config = dict(
    dataset='pictures of board games with random positions, seen at a slant',
    train_examples=48750,
    rotation_deg=10,
    depths=[2, 2, 3, 2],
    stem='single',
    avg_pool_shortcut=False,
    label_smoothing=0.2,
    optimizer='soap',
    beta2=0.99,
    learning_rate=0.0028,
    max_precond_dim=512,
    one_sided=False,
    adamw_lr_other_params=0.0017,
    final_lr_fraction=0.01,
    warmup_steps=70,
)
Rows from block 3 of a small image classifier, named by matrix and row number. Rows with one number belong to one channel. Each number is 128 + 32 x the weight over its row's rms, rounded and kept within 0 to 255. All counts start at 0.
After each channel's rows are labels from the 100 images, of 14848, where the channel reaches its highest value: "place" is the part of the image that holds the peak; "responds to" is what is common among them. Only what is clearly more common there than usual is listed. The data: pictures of board games with random positions, seen at a slant.
# convs1: 3x3 conv (model.blocks.3.convs.1.weight, 72x72x3x3, each kernel summed), inputs 0-71
# convs2: expand pointwise conv (model.blocks.3.convs.2.weight, 288x72x1x1, transposed), outputs 0-71

convs1.24 [141  72 235  96  94 122 111 121 111  92 133 140 104 122 112 109 151 140  71 110 146 145 144 136 113 119 151 118  59 146 137  78 168 137  81 110 150  80 130 129 128 137 148 141 170 107 191 124 153 173 115  81 107 191 135  52 139 140 163 100  91 126  86  82 114 106 116 149 112 154 123  99]
convs2.24 [103  96 111  72 141 145 102 130 170 101 117 174 117  71 119 105 104 126 177 141 115  82 125  91 144  54 105 132 103 130  99  79  98 133 121 189 120 134  85 106 150 147 154 141 146 131 146 127 136 155 162 140 130 134 109 119 132 108  75 123 123 112 146  94 113 143 151 116 148 169  97  70]
place: middle left
responds to: digit grid; noughts and crosses

convs1.5 [ 79 151 106 177 120 171 115 141  94 110  87  99  99  80 120  99  91  71 172 138 165  94 179 153  79 128 124 128 114 115 203 149 138 110  86  89  98 126  87  98 111 196 142 115 126 101  90 122 126 128  97 132 149 132  93 136 135  82 120 111 184 144  82 153 137 114 140 110 157 117 138 220]
convs2.5 [127  67 221 205 111 159 124 113 174 146 152 111  79 146  87 120  66 146 146 125 113 114  94 128 111 171  77 116 137  83 149 146 163  95 104  65 169 160  97  92  91  93 104 132 105  74 138 162 131 137 152 145 108 177 169 193 127 177 114 157 133 137 138 155 131 151 153 157 130 151 161 128]
place: bottom centre; bottom right
responds to: discs in an upright rack

convs1.19 [100 133  83 142 169 159 176 169 106  84 103 143 144 126 140 152 127 142 161 152  79 158 142 124  94 129 141 155 147  77 165  82 148 108 130 150 108  92 104 164 184 127 134 140 121 114 148 219  55 101 118 100 143 177 119  54  88 128  75 116  84 120 169 168 118 150 127  85 162 139 143 126]
convs2.19 [139 215 131 160  78 161 128 142 166  76 170 201  93 173  99  95 119 127 118 111 177  87 120 167 150 120 144 129 172  94 186 107  95 158 118 183 106 124 123 130 120 118 127  63  64 127  71 116  89 179 151 100  99 157 130 172 144 155 162  72 128 132 150  70 140 120  85 166 107 101 138 103]
place: middle right
responds to: stones on a line grid; discs on a green board

convs1.54 [150 114 108 143 142  97 143 128  98 118 138 133 104 104 180 163 103  91 112 101  87 129 172 171  89  82 142  84 190 100  57 122 127 131 135 154 193 133 150 127 100 132  78 117  90 129  72 118 139 115 158  54  98 100 113 109 112  76 107 105 131  85  68  96 163  97 101  74 136  93 148 144]
convs2.54 [165 156 139  36 147 168 164 143 101 113 141  91 102 109 133 109 125 151 125 122 112 135  85 123  90 114  96 137 130 147 104 126 151  79  84  80 171 121  99 137 133 141 101 165  42  82 217 109 181  86  93 140 108  87 182 113  86 151  59 149 102  87 119 135 124 134 141 127 179 143 101 131]
place: centre
responds to: discs in an upright rack; first side has more; nearly full

convs1.20 [108 156 132  86 106  97 140 117 146  95 209 147  98 165 162 149 136  86 119 117  84  83 130  82  96 133 126 128 167 106 111 130 157 111 123  78 180  92 125 158 152 132 100 172  74 137 133 142 148 103 155 164 174  87  95 135 107 100 103 126  54 107 168 138 127 114 137  69  80 111 210 135]
convs2.20 [118 114 148  86 110 128 208 160  94 120 132 136 101 132  70 167 226 134  95 121 134  90  91 183 159 160 152 125 167 182 153 159 120 156 129 106  73  85 151 192 178  86 136 106  91 157  91  88 177 138  46 160 115 118 157  98 103 122 155 153 212 132 155 138  97 110  68 121 203 164 128 126]
place: centre
responds to: first side has more; discs in an upright rack; nearly full

convs1.46 [170 149  96 178 137 121 111  94 120  77 131 102 146 118 149 107 126 215 138 112 123 122 137 110 154 155 169 101 132 107 115 136 207 153 146 110 153 143 158 131 117 115 160  73 108 155  66 163 136 108 152 135  52 121 116 128 168 117 174 111 112 171 158 169 129 159  58 134 105 159 203 135]
convs2.46 [ 96 107 164 128  89 140 162 136 188 116 122 148  55  82 155 144 107 154  89 157  90 170 104 107 157 172  78  81 106  96  53 134  85  85 154 120 129 152  72 145 122 152 117 112 134 162 172  89  90 109 114 142 150 139 188 117 115 137 141 130 145  90 122 157 139 127  85  82 131 116  80 117]
place: centre
responds to: digit grid; nearly full

convs1.7 [123 141 184 134 130  78 112 118 169 111 107 150 142 135  93 110 176 182 116  62 124 116 125  88 110  75 172  75 125 131 126 104 114 141 111 113  95  77  63  94  76 158 137  88  70 113 168  97 132 132  96 136  98 132  86  63 135 126  90 152 115  59 104 111  99 142 123 130 128  65 149 113]
convs2.7 [ 87  64 134  89 104 180 131 124 117 116  93 122  78 117 246 106  97 101 101 140 108 145 130 137 129  97 131 132 101 126 124  71 155 165 123 176 125 194 128  44 135 141 127 115 129 113 106  95 177 129 135 105  95 108 129 135 191 113  96 140 107  56 147 156 146 182 126 147 144 130 123  96]
place: middle left
responds to: digit grid

convs1.34 [106 108 185 109 145 159 124 115 159  87 125 134 126 175 139 163  79  89 164 146 141 185 145 156 122 185 114 136  90 166 138  79 130 123  54 143 138 138 136 142 122 124 135  76 135 104 112 155  66  99 155 145 141 145 141 138 148 108 142 157 115 115 145  67 194 185  69 105  63  72 114 141]
convs2.34 [143 154 120 140  81 141 157 125 146 162 149 150 150 106  97 124  96  90 138 127  81 129 116 131 127 121 109  69  95 164 124 115 162 135 174 155 157 141  83 155 140  72 148  85 125 158 120 128 128 127  88 167  99 123 171 150 150  72  95 124 108 122 122 132 160 196 168 115 117 179 123 149]
place: bottom centre
responds to: discs in an upright rack

convs1.42 [145 136 143 182 151  99 129 115 105  87  65 133 106 134 140  90 107  86 162 153 151  95 103 195 136 140  99 107  95  93 130  92 134 114 145 150  60 123  88  90 148 162  50 129 133  98 104 115 182 125  80 178 111 107 119 111 159 122  99 156 208  95 138 114  85 110 161 165 136  88  96 118]
convs2.42 [154 174 139 106 135 166 100 155 183 119 106 115 223 144 117 109 170 118  59 124 161  99 162 130 138 106 134 192 106 140 208 182 232 109 157 154  85 125 137 148 128 120 197 111 136 203 105 139 163  87  89 135 139 172 142 147 118  98 150 151  76 175 106 105 114  77 154 142 104 109 146 112]
place: middle right
responds to: discs in an upright rack; second side has more; nearly full

convs1.36 [170  61 109 132 155  68 108  61 144 146 120 159 110 121 116 130 160 151 115  60 113 137 191 123 112 141  95 135  97 177  86  83 119 133  81  90 164 102  67 135 122 154  94  64 139 136  90 101 103 106 174 129  83 137  82 133  74 161 133 157 128 129 107 127 113 116 113  88  96 136 115  81]
convs2.36 [118 141 106 132 140 115 105  78 101 100 181  85 148 100  97 121 161  98  53 111 100 132 132  86 181 107 230 122 106  78  97 162 179 169 157  98 157 117  77  69 121 115 108 182 127 167 172 119 110 140 112  86 113 143 117 200 212 163 166 158 122 127 151 118 118 104 139 148 105 103 154  69]
place: middle right
responds to: discs in an upright rack

convs1.38 [158 115  84 151 166  90  83 106  76  87 188 159 102 111 119 185 122  83  97 113 114 121  78 186 125 116 114 159  78 133 122  99 131 129 149  98 142  97 103 103 148 100 122 104  70 159 158  98 148 129 145  86 123 120 130 110 134 151 162 128 155 173  63  77 136  51 130  96 109 136  71 107]
convs2.38 [181  98 145 181 101 101 150 177 128  78 129 181  77  95 115 114 140 144 134 123 144  93  94  95 150 211 170  88 207  83 166 124 129 129  76 161 173  65 170 149 115 103  85 167 128 152  75 157 107 130  79 141 142 117 124 145 151 106  96  90 164 121  89 101 136 128 101 135 146 132 162 134]
place: bottom right
responds to: discs in an upright rack; first side has more

convs1.64 [123 117 120 214 167 142 156  63 125 148 153  69 145 165 121 121 120 135 103 126 161  58 144 137 131 174 111 146 179  88  92 122 172 135 131 158 124 157 182  98 132 101 120 102 136 112 133 153  96 157 129 147 148 175 127 175 175 159 156 178 156 197 153 206 135 118 119 142 134 112 150  95]
convs2.64 [147  97 124 150 165  94 175  77 182 154 121 109  94  98 120 113 127 168 143 110 167 157 125 113 131 153 130  70  82  94 180 146 164 136 144 150  83 197 118 142 134 118 114  76 108  85 157 147 140 189 104 144 156 158 190 105 148 131 140 109 151 153 129 165 167  96 160  80  59 131 163 113]
place: centre
responds to: discs in an upright rack; nearly full

convs1.60 [150 107 110  99  71 118 182  87 125  98 144 100 109  85 140 163  92 117 101 100 131 134 142  95 138  94 109 131 167  92  56 139 182 189 136 115 170  62 158 123  99  98 111 151 172  78 161 124 125 150 120 139 152 134 165 129 121 131 161 166  52  95  83 106  79 104 121  72 160 116 123 131]
convs2.60 [123 114  96 156 129 133 121 182 206 151 187 131 141 117 149 121 161 147 104 148 121  54  97 168 125  95 170 130 100 122 137 136 130 204 128 109 162 151 201 122 116 176 181 103 177 122 102 147 101  74 108 178 120 167 113 150 120 135 124  88 144 156 157  98 135 117 154 183 143  81 108  80]
place: bottom centre
responds to: discs in an upright rack; first side has more

convs1.65 [151 161 112 116 126 107 112 117  94 149 155 162 142 173  78 142 103 156 192 119 138  82 106 119  98  97  81 101 117  87 106 114 165 182 161 117 113  65  54 213 114  92 113  96 129 119 128  95 119 157 136  92 116  96 106 114 108 163  72 109 136 176  87  96 137 104  91 105 120 131 184 107]
convs2.65 [121 162  70 143 128 154  96 148 122 109 101 178 115 114 120 158 201 130 143  86 166 160 123 114 177 138 164 164 199 154 154 203 126  95 169  90 102 145 167  93 111  74 135  97 152  65 135 142 105 132 129 103 127 102 134 157 173 124 145 115 153 137  80 101 190 174  85 111 132 123 132 112]
place: bottom centre
responds to: discs in an upright rack; first side has more

convs1.70 [ 77 102 126 116  76 107  63 151 109 117 122 126 165 182 134 161 162 128 145  76 148  93 123 110 100 113 140 145 108  75 176  95  64 122  98 126  82  73  85 163  99 180 111 166 129 162 107  46  90 152 121  96 108 176 140 119 110 123 141 109 138 128 178 169 131 130 143 112  68 116 118 134]
convs2.70 [122 111 126 118 185 135 107  81 144 137 128 110 106 100 109 127 148 178 203  97 165  71 139 190  96 130 100  87  63 167 179  81 103 152 134 102 158 133  99 116 162 144 160  87 145  86 139 190  99 105 128  97 100 125  69 143  82 164 157 198  94 165 169 126 201 184 157 123 139 157  41 102]
place: centre
responds to: digit grid; nearly full; second side has more

convs1.49 [111  88 122 104 131 147 165  48 129 119 120 103 135  87 126 148 103 147 121 105 137  88 100 141 103 109 115 108 158 155  92 179 169 184 184 133 105 188  87  75 158  92 172 163 144 159 137 135 119  62 138 110 137 132 114 190  47 147 125 132 182 174 162 155 167 133 131 118 152 122 109 131]
convs2.49 [161  79 150 131 153  93 115 139 121  93 118 110 156  87 163 137 184 112  82 140 108 180  93 144 165 133 130  92 132 153 148 117 160  75 123 111  86 123 130 214  72  99 117 121 133 188 127 179 181 134 151 140  86  72  99  91 129 135  99 195 125 166 146  89 101 176 133 164  97 114 110 110]
place: centre
responds to: nearly full; discs in an upright rack

convs1.66 [176 123 122 140  84 150 156 160 166 117 124 163 182 173 162 128 190 175 142 153 100 135 146  99 172 122 130 160 148 107 148 155 135 115 138 154  74 129 115 152 107 152  96  75 143 148 155 137  77 200 138 160 120 119  98 181 145 202 126 144  32 106 145 136 123 170 116 118 107 152 153 104]
convs2.66 [150 108 162 112 134 172 112  74 127 109 112 135 155 119 106 114 119 103 149 116  93 150 217 101  87 141 209 108 119 201 134 157 149 154 109 106 126  95 106 117  95 133  85 131  93  92  93 120 195 141  93 108 112  78 134  99  58 171  83  84 131 200  92 153 107 132 131 108 169 141 107 115]
place: centre
responds to: digit grid; nearly full